{"learning_rate": 0.0032, "beta1": 0.8, "warmup_steps": 1900}
Rows from block 4 of a small CTC audio transcriber, named by matrix and row number. Rows with one number belong to one channel. Each number is 128 + 24 x the weight over its row's rms, rounded and kept within 0 to 255. All counts start at 0. Numbers have three digits each. After the name is the row's rms in percent of the matrix's.
Before each channel's rows are labels from the 100 clips, of 14976, where the channel reaches its highest value: "responds to" is what is common among them. Only what is clearly more common there than usual is listed. The data: melodies that start on their tonic, played by one synthesised instrument. In brackets: how many of the 100, against the usual share in percent.
# convs0: first width-7 conv (model.blocks.4.convs.0.weight, 192x192x7, each kernel summed), inputs 96-191
# convs1: second width-7 conv (model.blocks.4.convs.1.weight, 192x192x7, transposed, each kernel summed), outputs 96-191

responds to: the note G (74 vs 40.7); the note A# (71 vs 40.5); pace: fast (62 vs 33)
convs0.14 080:091145099097120110120099117150140098128115131127104126135079095112113089122104100092125138126090097143168164142143102124169119124086120121121093081126097109076110131095142156091165109142120123114117149147123172091174110133132119115140086129121149136083126172123100091084093131164132143137
convs1.14 093:116165136120107155133138108130132134128174112108121104139103137130185098100143128115159130138129110111139088129149138075176146143133144140115163134124125091125158166116149093132123089159159139144146123126211123097162126153165096141127137164108112121093147126156128152143104140107153081121

responds to: the note G (75 vs 40.7); harpsichord-like (44 vs 5); tonic: G (26 vs 8.1)
convs0.34 108:118142135114087125132112126122105144135142136158104135107108148097134089135122135121064086164168124137117157139092107103161105096118111125187119176151124154130057136149126135113125103136096125108113126108117135123150096094101124127141122122104116126158142117136103119141103126123056140085
convs1.34 096:124134135098160122112109150099123115178078086140147159110132128154047098136152157105144148097131111113112138131160123151166147151086138110139113113115131112122108093124087162113109090196144156152141122117135111182151145113086151115107116103112086130107118112106123138124152137113130131095

responds to: the note G (74 vs 40.7); tonic: G (40 vs 8.1); bell-like (34 vs 5.1)
convs0.175 078:135113113120078121152140105099112154125082141104122099112096109131109163140128159116099107114141095145151138146121110109085140099132119119124117098129082099117139101132063085106102108166113157122148106155124125152125132122101113131125142070116134121166117127126117147153146109143155135121
convs1.175 072:127141129113146093098117172117127070158119158103129162130103142117162102131132127119157180167099132189207086115145131131129120116072119115128188133127116145118148108112108144123125118172177186139107141132160107140138124094139139103113118076147101136159126201128162137142137113111068151126

responds to: the note G (75 vs 40.7); tonic: G (25 vs 8.1)
convs0.131 083:139137125114091157132116108095148173141122088148122148112112109110142121140136148097097166115131142173117157135163143086120132145104131176104144119185119166146096112153118123106142127152105099125109127132094120095157116154090146197146127140130119115140089089127132085139171110117095138131
convs1.131 084:125157127158144177147156073104126133112121110115157078119126119106132134149129153080147101144134119103078095122144128123121124101161140115122126111151147157129123154147133113158130109130110120158121115138187159131152119159134145125113116138119133106153118137125071135124077119119126108149

responds to: bass guitar-like (42 vs 4.9)
convs0.23 118:128071133123144131109092099112121061106148147087110131133069116127129137116108133089110088100101110093133111125148134081146154081118123126101124112129127108126101126147123133109150135139092086144091136140124155117129112143126115137045132142156136130108092066121148126114136097120099097135
convs1.23 094:139057130098118103173145102111137172109141150175132102124145135098107093127115153122108118118088130133057152124122121164138118118046129125095145107121149113126086124142135120144131112105134195094140133130128149110139117141124125142186114118127150130114118119144141113109102154107149193124

responds to: bass guitar-like (34 vs 4.9); tonic: C (29 vs 9.6)
convs0.130 099:145094150143138147148110087159091140092142158123098127103085129121124109118110169120107138122110086101137144131133142110093118106139126156120125127116163113158123133158142147147125163116125178103111118058096155132161120154130120108094140163130082114113116130121175111162115122140115126140
convs1.130 084:123127114168127111160135120144132136147146154134115143095144148092124190157138126123141122143157121096150079114126142157106074148051115107108146102108148120133101153131125128163094132136105138061136144128124111116156098054059102135127099139145125148160134102112103147131130134113140139138

responds to: the note G (71 vs 40.7); the note E (70 vs 39.8); tonic: E (25 vs 8.5)
convs0.154 102:146157138097171140094109096117158091133134137121089146156079131109157118141113119123125143096100100083169126124097122111085130059095144121153105149157137120118115147108121161118125127134141132156101131152107160130092116130109146165070090144165100101103114113101144146147135119119107062128
convs1.154 094:123100133117102162150168134094118153132093149160122124128082092132130092106142134102114122238122136179091109124134110112091143127124130132118157104150120121130075148126124121143126119106117114147147124126167126146174124123142163125126122162116145120137153230153139138128149116127159150153

responds to: bass guitar-like (48 vs 4.9)
convs0.40 122:139104153127096128112115124132100135151117156125163114079125140111118173155129141161112111121098110144131157116110116145148100114188119159073131136134100188152060104099095154117125127153102130111098131111138139127163081161116150135108134116115122147103140161131117133127103140145079145118
convs1.40 122:136131133131140078109133120141128114187122094146139120130141123134085160137149132123143122121112126132187137133183126183149138170121127118095111127104083075136117106131116118101119117165121159154180121136134153117128137157153151118125127113117112130130123138144156135118148104102126164117

responds to: the note C (85 vs 40.7); the note G (78 vs 40.7); tonic: C (38 vs 9.6)
convs0.88 072:116097137147157117131089132090128131111101091081131136137075072115139123130107127105138140126064077086170079109112152097118131134079102135161088099112124120124145165114132149139102115095117102129129130128107144126135141107073129137115146118145093136098133129134168141140120123165132111107
convs1.88 110:126114120108112135153154167142120145157133119133103110097112144138101083138157120127121137164138120122153136124143138078079133137180128129150157130127112086121146160125133116166118116179154174143136132138185150123160139115104171098149134197110122120122195192125106117134127146127120107099

responds to: the note C (78 vs 40.7); the note G# (67 vs 39.9); pace: fast (63 vs 33); tonic: C (26 vs 9.6)
convs0.82 076:106151151164131097132149096097102115145140094103162081125083116101138139138111103112149154074100093127161120110139114099108126121122139090115091106097148112144155136118109129129121139145109120153104157116145150138140109115101155128143113136147103122101114140111133091129138117128157111141
convs1.82 100:125101124115100131143150168145129152136133125110108144098118125126123090130166126108122166171108113144157134126168133090069114142170126127130145138138125105130144143128127126163122134176131175132156125141198150132158128115096179113144138164116108121109188187147107118134129145109112087102

responds to: the note G (69 vs 40.7); clipping (34 vs 7.7)
convs0.21 097:101126142113100133114109095110112168123133111140157168155098127129156119125126197125096134110104157133082155129169135133112145126149131176104112123128108137178133144181115124123125100131129111120147132103120147125153124136109143175135172118113172142138106100107138098138167135111112138122
convs1.21 089:127150113171174109151141064125134112131139120143113098113093116082145139153118158088119110146123106092078112110090147124104099088170115117090149122115154118125093134161122138133113097133121146143118125134130152112113118147135123130158121077107111117168106118138083121112096110130144114159

responds to: the note G (71 vs 40.7); the note B (65 vs 40.1)
convs0.24 087:142121136144130136080070106132132108143135123108128111112123147088104094111112120098152093110097100154125152117134119106193126112193124114145083130162115118129095141137128143089107087155120130104113157158122160147202099139147111137108129151141150130105139173117144122116151090162099161136
convs1.24 108:130114130113086137128139128097141110109103117088137113158108120128149094078165135128133133094101125138132138130146134157144154113129138121141176127127119086131076139103153110175111095165122125153149139132143116119132128081121101123116149150112086138097103121151098154143142145131161138126